config = dict(
    model='image classifier',
    dataset='reaction-diffusion patterns (Gray-Scott)',
    train_examples=95000,
    image_size=24,
    crop_scale_min=0.8,
    horizontal_flip=True,
    targets=['palette'],
    num_classes=7,
    arch='vit',
    norm='layernorm',
    norm_position='pre',
    hidden_act='relu',
    mlp_ratio=4,
    head_dim=64,
    fused_qkv=True,
    bias='all',
    qk_norm=False,
    parallel_block=False,
    inner_norm=False,
    patch_size=[2, 2],
    layers=6,
    width=192,
    positions='learned',
    pooling='class_token',
    mixing='mixup',
    loss='cross_entropy',
    init='lecun_normal',
    residual_init='zero_last',
    optimizer='soap',
    beta2=0.95,
    learning_rate=0.0015,
    beta1=0.95,
    shampoo_beta=0.95,
    eps=1e-08,
    precondition_frequency=20,
    max_precond_dim=1024,
    one_sided=True,
    adamw_lr_other_params=0.0019,
    max_grad_norm=3.0,
    cautious_weight_decay=True,
    max_steps=25900,
    batch_size=128,
    epochs=34.9,
    lr_schedule='poly',
    final_lr_fraction=0.05,
    warmup_steps=2590,
    weight_decay=0.0,
    adamw_weight_decay_other_params=0,
)
Rows from block 2 of a small image classifier, named by matrix and row number. Rows with one number belong to one neuron. Each number is 500 + 40 x the weight over its row's rms, rounded and kept within 0 to 999. All counts start at 0. Numbers have three digits each.
After each neuron's rows are labels from the 100 images, of 14976, where the neuron reaches its highest value: "top examples" is what is common among them. Only what is clearly more common there than usual is listed. The data: reaction-diffusion patterns (Gray-Scott). In brackets: how many of the 100, against the usual share in percent.
# fc1: MLP up (model.blocks.2.mlp.fc1.weight, 768x192), inputs 0-191
# fc2: MLP down (model.blocks.2.mlp.fc2.weight, 192x768, transposed), outputs 0-191

fc1.149:458532527463521523507506508443495524574537497503430536488554513531516507528487535443498474524453548473491509511531491453488585534528508516488495574618496502493434468504486449473540562459541479439481526536435477477526442467448458496478485514545458485472487504594480473475485460498514552482565473568488479529549476549570479515461509438488474476425477533521486534529492622490588466496462514543507515527521562499473544455510526580551493498530561552549497538527464497473478557548478546517495551564471395527477530551485541443394507520464543516475515483489543483582443469551509491429
fc2.149:466484476480501439492542496544510492502480560518545451489441519513471492544465501536430520535471508512520512494427444466547460490505521465446511497468528383476504499459523514514368502499499592505476485596467534521493463484439475486532494508577547462570546470504510442534541498466534544413457480476512522492500501491498553524471500485578470458577472476506472527466530535475477523465472585459532525559516456448478529541535496474547511578474511502538459586473551524543536527440557552592467421446491437519519464517426522429465537520497540463543483501469491533526551518469550575499
top examples: dark (43 vs 14.1)

fc1.53:531486596469463589497515481483423576423538472453469457487443528491514523486411496542501541484453513409458495487500478530459521518535430580483437546520519635476523490546472513480479527532574528491452582497519454491442523567503489528485490559512485427506410448487484487495483529484488462540465528497462529553446537537595524491423445418577541449454545467511516526535518454523498496507471538490505509476481484494417505466450529481530531496505518531541584490457530500516527518496486553508471483512514529481494496522501527510498409512581475524484504432465507430477499557513477481510
fc2.53:506471504443497569542523470482507566457539518486504427561570492464509499457486557545458604445479534522505464494521543504516499539540519435498506516477496540530472472508479551536551463531519541484547519461495529557560475469549552463529462544502465487456543465547501531485508584457557502505547417512527447490467551498497536481438490476516513535520452548464516556466470479537500547448529471512484493517446513421480531531433540495452484477409513448475530489459565493529492441494486529492478430479438498538474447417542509432545522497509435454581461566532448517446400453434547440552
top examples: pastel (86 vs 14.5); feed 0.078 kill 0.061 (30 vs 6.8)

fc1.135:557455541564554462505498579533501509600430476528473543499516558467604588498481455533507532526532555486497458550488516491517487500533531511482531460483495513492518528479517436556529458501487491463443540470495515491458454506580475512464480532518467475480440465483455545485570384540484515491512461541444545483482491480486596560523418503492444537463520533477461440528471584464501516489501472502519475455494478506514513552526567440378508446504458542572499477432483476516509442547413472531523466507480532515429463504487560494495474518551445479431505481487450504423495514513535504441
fc2.135:483559502477515566504488457540520446489585531511505537468526389446486520423528457498532566526548489474482471467487486510544507535542529487545543506494612543503431446483464548529517480572502536544522563480544488437553487465537517553463509457548540492499491489524561470523493407516543460498461496517509536440400575577508454491460543484519468504449548506483465503487495481527501524489521481541455450473527483528449474511545538486486487509438507483509400457513499512469542519488456486479439548532518523470390477498473543470521486471445534432443528510421414531473433484577528463464
top examples: cool (89 vs 14.3)

fc1.393:493575474481415466451532550521517475561527526536525494495493527510465594509470452461583480510575589511480570472496516533517475522518490437461510494516558537523551591549510500528471514580409473485449477522500532532529520462594454556509509548504548485501507489518523554539574505519449462476474471518460506475461496476506531543458476465543512475465409532442430515490572467546540535471495500560450482477568553553482551470505520539595498543444463459510473482541600539520577491486502520525559527544495554546524548461561547514498498536504508456541480454531515487491478453521560512482
fc2.393:499517477493446472499478524416565531500489484484542478446533514438482537544567488528467526545519506487501521496467509537503521536500502520512532467487510497438448542554501545456550537540488459455502488482502477484476437464489559508551484539470521477540537480537586504489594516431476556487552501413488456452513548482589528451467522449515500530496479515508391508416505555481509497442511407485451565495536459511452531526458544535485523481541369520430464439520467565479571507563509499519464503575519455529456493535484515527596519545482467465528550414553489454567467525486495484484
top examples: earthy (54 vs 14.2); warm (32 vs 14.2)

fc1.121:530523586447493573528529471497474472486474547544515503501546424554457529507495447479547524547430473512498474486511507496518550518490467445530504387524512467535515484532502490453477481523566507499513467482506483483468519517461456468498516464501495418555492481497456524423433557525417441504457456529529498415520596531540515496498547427426489508543528440513468528503516531521501518502494493505548531496525491405532465455466434548523536476540501517515513523445440519529486526491531574596503578465567493392437501518468530521586508521430455450502500522469488501499408408522509532505
fc2.121:533492451487518459540504540510507556488475575483482473451543458441459532520540483438517480531598518486513512513511552555538533539482524555548550526472435454483429522490481507508516494475513461501579573474477573434539494516511506483531474493435530486537513522453543428556492432521523415484547560521559547577489560451556488478474544537510474533493428481544444470540605520486448526523506437518465543499507460522429508539531485500512541623529539516412568427481437497545431530505499428535484459540502508499453507491453483492527514475529481464523502527507509560492491504544487420491
top examples: embossed (92 vs 40.1); warm (60 vs 14.2)

fc1.163:521426533578600467501536529464522540519574487468544440493524464486575509513466517484567545413528518524437516433504492478482514503494509494506485424541506555501531496452489457487538449474493479487548521521552494519484606502509449487463433551447451499500462500504522507479435494504492542522465491526455558511479534488521492602449435544482456618529568503487415502547495563493520492541466509555503462520535505518499516518576512546458517451499407517459461592538487565539499527507536584522525535511556454470510500543545474452492481429583473514476490485467505499503468577528539519499
fc2.163:457485502521506482640472486570515516498469560449554520436563506524479501489446382505489526499532513488520514535482472470529454521530506569490514638552467472466433393449471523569436457484562486474526523462471461510520459530541508496581474572453536475426526527583546504507470516568475565482495497515496515566506501528422444457552524473491471476513446482491510508525511507487524469494522538462528482467464539516429501489621507451530539476521519497448453456451437562486504482488522522478446511463522478474494507497535504494453519501508478466442518535426423503517512478521507505469
top examples: vivid (44 vs 14.4)

fc1.561:464522508470481546541536509509478440491466497500460462433521493491487434505461498463491543525412456549480533577545509543466493406498507458508498486590551522477460541545556437571575493470468521532514538492509519561497476561555512560514472477511522486532492553499523475478503514499453518493574532508522554444473487482502494467468432546501463574529522498523514571447597449474497501512506469476469505509520492422456499546475477530504536514472430465564500368501494474433567481488449502547472580479408427423558561501556504492515483470553500467470489522557558482415517500467484484484
fc2.561:479564471406473524531516457461437454524503505544511400534487410541565456574471422496574500433493501435477447438506512569497447559487513494534456555410465438546514488486541460509519473524474482508476560446484476502505544580483556495485445506414484593446515495474559568490462454508538495513496509453458530495515466523502511508458529495452502503424462505461544506408438535467512565518507461465523470510517538492533521539454470423515496467549475561518457534476538489519518499465471588493557461481501506509445470474502552487530510516583496496468479503509455544524483506445567455507
top examples: earthy (65 vs 14.2)

fc1.130:537509488462479486514448509549511435460471516464492486543498518480451493547513443465435535461468488444505456483427384399535453491518493510538506537410576453501556446443540491516518484497443424439549490479488524524467484494510502451463525505498470554497494527508504479409509472447536578452519440570553571507524545527482541446478522520456501424502475510483537506485451492484519498436464451583495537511461469490489507477538397479543537550523554560521502476503570447509462476471469488494496512448571463490519513523495526496425544555428527595553484508513540478505460535495576467472
fc2.130:420497551438513488440434516501484469557488497445470576545546465454477420516470450518517499496579440484634501518479485515557526538528509547479496556454515512504514464542550559504538538489575501494525494464563511456509476504551491512508486516481492439492511476490494511574506519464482457494485528496497525459492512479489425437470501536562450500481418504551533462561555506493472491479556584481509526505553497530457510513501572476491555484398496539518482470491496506530438450549524527466453438541465568497542468539512483467449621505552486441468516539517560470528374514520471486521
top examples: embossed (78 vs 40.1); vivid (69 vs 14.4)

fc1.645:516462420503407464478418465502575519539474500485497503413499509558480465496477530453509552503456491547414565510498490533514485518530479423522550546514471510480524503456530500460481552490508511562535435550475457503587478471502497527569503498527464548484493486475601462555575466468517444560558400507507524489488536468538543485480529510478562458479480415474502496505493498530490542572524487506407469511544545505491499461477531533556539413447453518559505494544532488476491440511508513499572485504444429545592481474533498466498467491538553581471510544551416518462497487461525527532
fc2.645:511527528543454501497465506484517435522516460515481469522474459520482615455587444468553516476535458515603554479525454503514500521450445463451464567453505416576504449495524481453533506529430482523501510469538578482498496537453570515536505516518525483489523531507588559510476465422473492495477588488510535440518491537541510503477475516464445507450484569431456544438497585507483470467510457526468549542536502518493548528498512451518406510525456438466507473516466459485477480533458501543464468514510552429501481511526424520554547496449507568524512458411569405501476512517460472506
top examples: cool (59 vs 14.3); vivid (41 vs 14.4)

fc1.501:540539571516570516522470555433500522520464505418498476555508484458423452506492446462476501540551407552485573349466569507500456470469494488452512464549525483540459509538530524468530423471512556472497494458457445547573431500509416525479485491547537502518526458506484524473515539446524484536485509534494490589454489473529473494541481460458465493490496380491538458398500488558576471455557486478490475449540550492505477423494485469479567497483429472488505469536519499521460458492470520522507441525550482485436483499460487518515491527425504474481497555554545462511520510487524552486
fc2.501:517485533474519461399461460512441507524477523462490540497522619461538486488575470589476512475471467529454471530523478526481497463499482538506478474483490489492508482475469548611463513490455555443499453485534466467478526457555537470527549430452511570552518552427468495511449507518524446497452420499491437443487515611560515502516466539467515564540516531479463514482513514522460485522461540432514446486562511480551502486453581473470476562499557502431449503526512478553488542420479502511478556503478464562582512500500447505471490530544525483484548408508535527492433587557518534496
top examples: grey (94 vs 14.4)

fc1.477:507467506489482543445432521503522428547480496457526477524503548487455554542495498459497587498575441448524511447424479481475438548458564512403514515446554446479456486492525481497498463487455555480483572580474573482526514508438460511411445509539447532534479437515495510460533530453497592527415414534511483526433457481500562510482476559501472497479521507490598490462504513485464460461520474503533457457559551543513505522505517480518576459451514575534483479529531525511491451559485496432560503508421502517488477448470507541409550477504543561495505542521469454495503488495553545502
fc2.477:497493529478430420511516505489527497555483522545464414481554509401471459492562487569425467516526484516505504477462557509463566478541540471512465553468498455498544537473499481552534552471487490538496477461474485415550462545524524521458540473469522480550513513525504520512486480471468540425482447520463574562514536455470566485507436558503456536501442514602560525469500407485437499590484471589448530495495563575472520515534517499507513558487522533518487555499493527471412556480466561489528465525567537457536494452453491501546583516478480427497539461495484498516479494471410467508
top examples: pastel (59 vs 14.5); cool (35 vs 14.3)

fc1.674:402578570501391535525484519492506533479499477522516469467450573525552543553492529459498576472478505471458556470513525445476561433461490476418448537490457558497503570515536512515533543508558435544482454455496461458506534539536538478483454514587473483506481518469458503438492500499507544495566450482499538511559394468490460439482514488458532537493454488532440528551483502501480528491541494537516503395545487556457526484438524480546532497454490522438544436482516574530455497477508492503455500475485516470553536542506459508564471562515439416471483509430551478476445526436472501531
fc2.674:510520502517490534520549468477435474427431489483521497444499500520500414517511467548490483487530519507517481487458476546480506534508552478552550581460416507589522495501488548499542466489503502509511510467544478521485508468550556460481504537459572458455568515515522557570406543390635511505561532520444468521473479533530523524462536518476447522442471495507529469507436542479428487483498499505493487471470461486530454572504504604471556503509491513566465550455543476525503489478531527471487481515478468536479418407487481435531557487555473467434538514567497526490456491433564433534
top examples: pastel (56 vs 14.5); earthy (44 vs 14.2); feed 0.078 kill 0.061 (25 vs 6.8)

fc1.589:525495435476515427423500458430546453528517470527542535493500458471565506442530446465480500547521511569531435497491453511505496490552584509524455485493489556460463492455540525535486496576502526496483484548469525510465442516499458499577407451493503473436495532505484495454514509493520486480513507505528569505592456454509457430512581464411511531488525574561464505480514581503492476526565528512488531486479457464554557532539493439518541472544487491512493490531523570462507432481559542389553514519534549542413493545468530419491535464534501519486511518429431562543466469470532454489
fc2.589:432488533532562517516591454489494523504477522496509540536478523570570472542527482386503567494490454454522462518447532496523502479497455456532491504464485513459483494468469470502563494520575504532448573511475467457517509563545531521495443417541502541446479526504448405482516523539591438496484459392455513457470523490495506526508474561509498478484414533460521415484433547506441547490476481530515400504472553485424439546479470449514520506523514518474500519459564498489468449489537497530449495496439474480537499478544511392467491463517499478486440511491456573472574443480512486539
top examples: vivid (63 vs 14.4); warm (36 vs 14.2)

fc1.368:426523558514519538473533533514507538439491477455537503504501515501552528445501427466524452544439531550426590531522441449452482447510495501531410543540515505498522546494497456566456468468499495434499547517525447422501462464539519477490538564455483538534549580486450492569497478450411576526493483413507475452519520499520517473482475469522498507525508482530539572420554449422470481506494459521529479524485509502487504543533516486536477489527502489514494460536508462547460455509520419432557554478540521467576491510542442608529432552526455452439534536512528449425505510552509495506
fc2.368:529519491431452484481513494514519489571452579520466530532563531483509444584513442481544568498543460441580488506525391519535461511510503484496528583460483470525501488543476505584502500505504462469558544510529531517522579549559472515531480576513483477490344500496515519547490415480542488459442529515480491491531448497525459495547553501490505577479529525573560515511561484470578487507457508539489530490506500473487549494522510478533538560494436582459523494534531502505490488469571499426504490496440562459432489458505510493500510508568516573486475582460542559503472495484496430525
top examples: embossed (65 vs 40.1)

fc1.585:457434473477523507509560516445589567495474532575521549497492470590553481571473503525472483479458545475494506494520552434512524535461513461468488504417402492502567482530547530481557479501481574532525451495461473509495469494490480498534586517430474482478438550472498493444466501500575521494455531483505499491508526481507455580461473506453512516468531469554459503467548451498541522560505542539588565430487552496501463526459472488433485439455454531514451471468510559507476489575523522544448539557518439480538487552570484437482426504496494477526487616526539527493453444509548553490
fc2.585:501496501478494522488490491596482506490436516530485486500510581385499560464513464483468464537524550528468504572468474460515506534513579522500400507477452498506438530526427392547498530503498527503530490510466488463549467467460509488471480494501550475508480508529542506517482493561540545572519467529461486516490489460516498560522522539475506515491470486551556473510579522453515476575510453479432528451472447452449643507556559574533455545508508519493479550498424479566538554458553475531479509487517543510444495467460441481473510410438487447496517432482428559457429516498510535504
top examples: warm (56 vs 14.2)

fc1.313:475502521520518460515440488499469415487462498458500446570502570450575491501469480475423557443490520477528532497484458509565473530498530519487483525494512538516503458435490442535514559528445535461504537536534485488478544437516561436532518557540525480494442538513456550572486398444440546527470507520521523388547572462506469466489469448490540545447513470602507508453568550489517577460533475454459480492468547499441474420524530472472453447515473440465475445551487472478491449504558547497441583491469466504457546476500492459510562566481490553514468493516505536454461488543476496545
fc2.313:471546526496530516551478559504549508514504491501457552508492484484528556476530471485522395466475438511515522462525437529447519465476488457534532413501580476504521500463419481576487459582530481541551506549446528529498552523484501468520428477524490520476461457438505499437527513432568369475438449492521462576437447511556552472455467565475459485454496492471499488484581473509518540499506543482499577474519516582484444467561488449604518510518455477556525585487468473470428529522486460493550423481521528468472481516520458554503443526476510549474466518463489487468528522501482464486
top examples: pastel (69 vs 14.5)

fc1.379:537548472516453468452455495446510527468519447542425408472561521507484551515493546486502521531521483500427414450550539528467520470477553513552515574481598485512493495516417481497475521463535516433460496441472570508570474543437498478520511506459496600522431476526537494514523518503533441502512559538531502445467431554500528507544467519467538514454457551458512539542445490522557498539542480511495508478511498514509562511528517544522475490486555505498531495419451449440421582537478483569501463456496456556478547559446516496547519560431486446568513509546527560515535484509479540582
fc2.379:581510444461513568541486519471484512561465494437519505499535492550481459474501409550487444503512467476520483493504492486569499590493487446477499641529497503430553485507456553552509598501458514552484505533471475496477505444503517521506457465533538450512464539520467496417581470464476564491534538510479522450527445508582534503473540492572515516525465458546497489465540448511479561499464541535505567525537528476448436516456478510517415536524513497516509458455534450465522468448480451501515495523447502477518513474525632427427459565477503473502463487483458510595457496545508526502
top examples: embossed (90 vs 40.1); cool (76 vs 14.3)

fc1.649:436479531484477503490527443498526511489466555466426453494487504617469484555539465557552535440434537538573485532540490475447512567490460562484510474465513560493542439483463527503523597527508410592421519475525452457459499475490561495450532503438492507453515586481457518513485415491521427483530541531483530476536487562500484501514490506488538531501491539503436493520433541547439490567484482508480486521534476500497482441500442398519527525566530503439545509489537447545504459516517532457544443499529565512527469548489535455475429498518466538436524553475432487514528451534480444502
fc2.649:524504498500476436504526493487512445435482517438484510476517525440545456545568464598474452500491464523457499470455530504574531555488557564492495465544518470533531480548449550474562466556584484429542493478543471571478454458475535498553485519511548503485511531566505498562553567459525422447532511495491486510436448478474526512537527462541475504493481513479449490513462453500407521515495463517522492521408508474573515600510535544488596498548566468502555550550487440490477469467574549526499508480484513512461509470506455510511478516426455372466476482568543534466463467493471496499
top examples: pastel (91 vs 14.5)

fc1.728:515513461504484474530495569498565519494551487428551542550543561539592498552376469544509531500471460520500533450503524526450480546440475581459482508540450518486485488505458506502498445471536450489534601523507481495514423436514463531518450458506479511487508507570521541508561556523509536527427467469517453512483512481453537600521451545488521571415520489545520469493469546553495436437534469485541566551454485463503488491484456537521513525440453497480495428508538488522515463469473482439483438556510461472582492499485553478479494446484525530471459567559506579457493428546465528480
fc2.728:549424542489522467505573482511489522436468528498482491577542545522530421523504488529439463504514542625483494468499466484567538465516492461485544566513432561580505501563505520563514439520489548484551492493541509516559496499501462523499538487509534481561425516486442517537472487473501543503460512544502530449484505463438423512444515491520471494500589451500521588588481447479527460501498452504500521460488495508519481520484556422531471458555550518534495511560509457469540491508510555498516531437444459505533521594511421438516534508602561459486532476485493547445521551472576542534
top examples: dark (43 vs 14.1); cool (38 vs 14.3)

fc1.513:460496475478475460504521507572480506464486514562478578491499519523505496551559509489513562539513534518500556439576481476524554572465531487532401475446559500469481566538543496552484492482510539574492486541545528468579529520429447500445472515473450505500476423502511592502555491461514531520441521459438522453509531522458568492611526469576522469478511409468572494496539519444498495474547505462511460458475507479479476459514485437558456513447542606483482491436479475573528512547475474545482467505477463519462583503478418548507500518417549456540510478525455482491504450492506520497
fc2.513:467463531509456487458490426504414485489601487540504491475511538498422432511540486590525439458514486496564455500489467496441483553530508514530504483469537573473493453533472450481446492497464475596474459463525458489457580534516551476476508520416443528486469464526436535503498438508537480529539505535522504499542471492490547482492558454498609474463507479468559468472581510502514492399499488504511515483508597529455534436538600508546497482419518500480553493417432483491455499533483524492547460534496513530449525532497530480462520415513550477487465515561472495461519580463536496453
top examples: warm (34 vs 14.2)

fc1.677:569424499463527544454494549470533453533494457523496532516485490526473452425460475478466578469524562565562466576495507483515550486511572580483478560546450541472468464520427463485456479421470477535483497518455489455503491485532478482569472467499469462481481496513464525505543400490552584493437492501479531534477482442503450491522483451499541520500535472501509507434524463463458467491536491502451514436433570487515539465632496524601417417539518520508513505509535473507503522426463438486512494452525530500436510551517482523514519500530542519552523488418488576484563462494520471449
fc2.677:488521565500522439545486514497443611486477502528553512487545497560476546518569422446493512489516481457529460484463452465473494579575510502469521547478443502483475518472523451431491482478514474472503513473482450569467521550527552531521484484521535516479552492484561498543521476538523491537538496494471506493514466550555545471509565479499583498478454526565519535504511463510499509481528462507489440532459458538467525547478439557490521516498577512460476539461551462474425425549549519494554509498362507535515561385508534470501517503467412483591492561526403538486440453488461457532
top examples: warm (66 vs 14.2)

fc1.605:462518515581466522496427569487521571483492475521497504456507486461491531519459465480503513580481536550509452580466496503514481495484554497586447529480489500515534544586517423477469554458545511449460528495466504445533541464476447564496508489518510523426545545519480477526448464533536488468589530484440553526541508527509494513464524495511459489469504492546453588494473588529625460485488486465449518499520524544442509421555498541442466527502426457522486470543450517429527462567503509505471554498452462527430463507476565408498497501466536500516509525552446468521457608523485484465
fc2.605:454500498499448433573539464507539478495553486475558471526420500492537471495510464502522657501415527491503489446537476464494463505482453404536540493508486435462454466545527486515467486484466534497518512565511516542480474482474433494552493546552499468601497495584518540604473477383531549506489437507479470470437476514480524474489513551517525476459478467549500494491552475471533511480476531520457562523476526542494486556489533527558491492461530497558481510441533512450546498456467586528522492457476439551537504435418482459454479532515554535524532457478551538500542490434561534472
top examples: dark (34 vs 14.1)

fc1.762:494517532490488540461504494569440471580467474548481463456467528534530460471440469372568557482508478509497525490572526407479505518487495453508525539548537553472481448580531488493499525473504457519570582554548580556501506470488449456523560507483491474552488521528463533527518483461508464510519529556512493503541522479564543473536498472514462504433527548520560464468529513500480512546539470527483535478532535503466535535490419537476439464430467518502473444524528455557532442573465571557492536579482512532456534508519564556559445534484458444415539524487474424474522463550468547516
fc2.762:534427504522524500471554532492520455479455525484499474523563452525529469601465466426445460493503527522504488521531537561473553475465474454472531574440480568505501507469409489545474530518496533504497491484485505520438558513497550522519465494569544544528481541520522515415450456456599536526444481521518512457475571499481513505466613499426563564474512528539517596432605453515528482509462466480484522522506460485459522471483492463531477490473578525491415458506499507534554573449543531503459494428424402525495531452508469472473475519462468563523483513510508540466510504514504443492
top examples: pastel (61 vs 14.5)

fc1.442:490438479472508486467473467541506530521492497468466513489504498524545480430472528411602506501481524502573468562537582523534556477461473433534546507524486416538518455537512529513503477417509485408526526482485570502457482477447507479482554509442467455448503473510508460412560489477478503519508444574461463475504484470500566514532585479501510438487523533566530500538550557526506496531483537482421540492498541450542521485494388511435494449516558497537562514463480514507534526599496600578512498509562484463439551486485481575529551544435457523478506485474500505485522494520472561465
fc2.442:544498425504511513536505541485538443477539493490456463464522435516541534577522471439497478444480456514488476508458555517579500516524457514494530590460529469559512506505517497531498414478508537569562481496476536493474479508471498516513410501532492487464522514461503442490464518485506550492521541493539454566467514500532476539440564522467555528537453508399500446409448478541479563468536486509539520518558397427461485630456470454543507526549558492497461485522437450498540531427535510509427432536490560528515484448485536485534520539482429505516490482503470548552456488558524447555
top examples: cool (51 vs 14.3); vivid (49 vs 14.4)

fc1.579:474529532446488602490526457501456480521374520491457512468532525507541545467470516480515535515481577408501404475531545472453472545495525564508516469504529502484537423484475527500549537491491521453527495510500478457523578470518526481500517490578452513484458429509492475466500460535430433513492494559484558461528584524506484469525534462521485499533498502496453432470460604539496435505518457506506576531520535564453487533535545513518459610503468526444491466482452486480460544465490510538521526520545485598422481474444455442532421488515545452499501500504480443527560489575533463483
fc2.579:494510510555476452441481508481593493492549519458484485430540525568465517470487480475464456491488478507450562426458461509496511472475556473461503503553549508485476466485482564471483474516477479523488477489424484509549420401367504517491512489554430422540494463492500512485497511493478509431529496479503475532460489456544517477473456478529501448485445438454450516535518474453480459573555530476459460597515447458424522428499529479441488535509556444464471540515597528497586489487529486414470450467517523504455459540449490453483528511467535460461478472445518488531419494479509550426
top examples: cool (62 vs 14.3); vivid (37 vs 14.4)

fc1.10:525503517534487462422496513501518532495488502528523528507518586438498495526521512586464502499573599517538523463499429534558549550486527544490509479532535554532494572426553514449466445483529469446488503621504532471539462515502477474473482542448483481402483516481526521438557513510531473467471509461487462420510526542449561539521502489530512549478550577492500496543555481536489509548470461525450498448603509512460521506521531527530441494508546525461507517520460528561535474480582477520528525488451509578426536475527546427455549500518579482501486538484425542558547479471488426437
fc2.10:509446553532494508461504441491423511547490537391525471544491454472473468576560499454410465535531487535518531474527515548509516524547501515554503511552512473406541588502503473589509484538519472459444551494517439487444535519471529527382425487412534500447458459459446460449502460510540459553450521508516509541534539511444452453482518433512492475492461455474505462539515541476487457436505514504541503463476533487490432479513549552510514574461459494478537475435536473526493486472519497522377483475550444518469487513425507496489505471556536476452433537502498551525524457521484513550
top examples: dark (56 vs 14.1); vivid (33 vs 14.4)

fc1.349:469512470446559504481510520458515510437471487550537467529502433438512484446446483436567501541583526447501520494527582543494562582477538503513403484538526527482513423492453519486614485533518502518498468479470552477484490566522541542459579521492446538485522528476491501545481438536542446481586478553478504450573495499505425522468517469477525535519447548523529460530443517453457521487419500534498502456554558490562500507467501513511531522419575540505533510528471527451491519522489441566539502500531485537516461515524515542524538476511541397560501534452473444539570514587481486526
fc2.349:531508572498557555501459461483497480516541516466432538550510465463508413481467488514475460416514582501507462531485475443510475461518470522448484461481514544522510505536479472520481395526516477467525508486419486509457494534567493458541544526499504485477511447490441436550546533542487496513489533468505542550558497567465511479459520525428501509542510470527525508445430481466490563434531492480564535507514404446515472498449517430486464571462470512456566489468522462518543515501542562479429463432538535548394521563524504494483462448542436508440498482467466584572489468546483582451
top examples: dark (35 vs 14.1)

fc1.747:525568571481483497461477530468496529460510485515543493472457529510542526462538534434471422526538482456536435435492468444509460479461516447548510459478540504492537545466458516457467526404505475378539509437526447535495489553435506523580521525535505538473442562430487541503494491508548555500521515604493484447535456579539510473508527535504496468521460535455532463510503524471573515561465424580543549472472479606512511445503508514519527526552509509532499492405480455499497594475518491486541478498494574439496461553484468457554537460453460492529513517464552550514482495532529457470
fc2.747:490538489595468522525466515531585467472536507475464537432488474505494447503504379505488454500479505509421509489485515405508487567424519508478494515471518481495584497499490557464508503454472529523555438475554443530480526453419479548448469503574516480528499428528518527463495491518463473533463470444464529491410519555530537496425482545459482511429486476501511436469441448507501555494577522491552492481459471478431515474504518490445432464492557554496438524434557455498558504493492420479538545485533575502450504526484494373479531564522475456495519457516502515498526511468564500510
top examples: embossed (98 vs 40.1); vivid (61 vs 14.4)

fc1.577:565487445541577507531388499489420506525552471509459434525485534440462536535537534418473496488502433418463420396539507505417542439556478487489446494429552471526464529477507489535449563484465533512478482498499458497555534576555482559465455477489471490508522456546508521487516507484492557435518440533510513470456542486468523414495482514390500434437428510474587474523427533504484477477525476471459513416527482505507529535476458555482529459461551511510484559472525484538577553553493511521530530473527552498510520493516500468502554491487460490468463539539516518496483529515537488455
fc2.577:489537481560426456521527550457529445521482466485455506562559520478462501507504407626470537496508502495542479570502498528475494484475533498413532512466500509512542470465522543510498543468483505537563521476405552475453421554515521468470591523526507513543432479509528527532408465434452502438500442501425547520463482472548469524519463572511388519532499479537461472533484468473460499502556477528495527567503533535483491505476546435513459494423463540486455489504478477537483535519487479480496449431474501457569482487492453595479524566585471451539498534480487489554480549509453460529
top examples: embossed (95 vs 40.1); warm (53 vs 14.2); vivid (47 vs 14.4)

fc1.165:539487493525529489526528461506453526461552621571466563496488458586480521507488553505595478488496492564467541460494550478488485442530523553460427407478522544481506531512510493493508540538531522509471552501479474521563501513502458458489439488492468503521545491505424525466466493471434478475548455506504530514498483474479530542483522517411423542544539435514468484492517537458484489513493554512502500446542432437447474507450471511496617521527452510452471508523506617555418468461542551554476499484510533531471522451504463496497475510515460445440401546509490407571483559484527526495
fc2.165:490492526549495468528475439499457411417464476506518551518563528512505489468493429518441516494505476496460475460479466463558533561433521532502560528467502488576474442437455587499476411443547524469540467407449417515517489495519595509536469478523621478460505550478522504569414519527566475506540512529462490500506437450458431563544537508512522471476475509539463512472512506531522523509541526489507469516502521528492453469527524509550510537467504402546509539453518455497482477513559577532521448532524497544488529511437449513473508579560501535515547486481593511436471462497511517504
top examples: warm (42 vs 14.2)

fc1.33:463507487507527478540535553477485481481575564478487518434383571564456493467446528457531552553461456532520577468515423490499557507454400505444452434507444488439491496510464499420523449554532452438481492513491473479467519461540476489505469497484553520555545489446546597538418531498486426482555463547487514452538523527514543553503545464466489468615530505475434506546572481511486453517426441472466513478552419496473479430533471538526530419547508457434524481477493524547499536504576490516524462497493486505514519473505495519521531462468493511528531501499521532452482472487518509502
fc2.33:472555462507523471556486535478540523502472531476512548516522461492422508437517456495528552530524477479552434532461523519514537529531541558573586581512476476615481550455536508467500426442461472528516508495490560491563441486465461449543517459495509532525436492582522492544429524438477411509529500471524476595471537475486497495427500538457440527564421413551544545511497481521519527470470510462451462586426510516509508505494496552493588597498496533525471488517486501515445490481509488484487544492489543552527481537465500503521481524598477472505496502537509531593535535467456507495
top examples: grey (38 vs 14.4)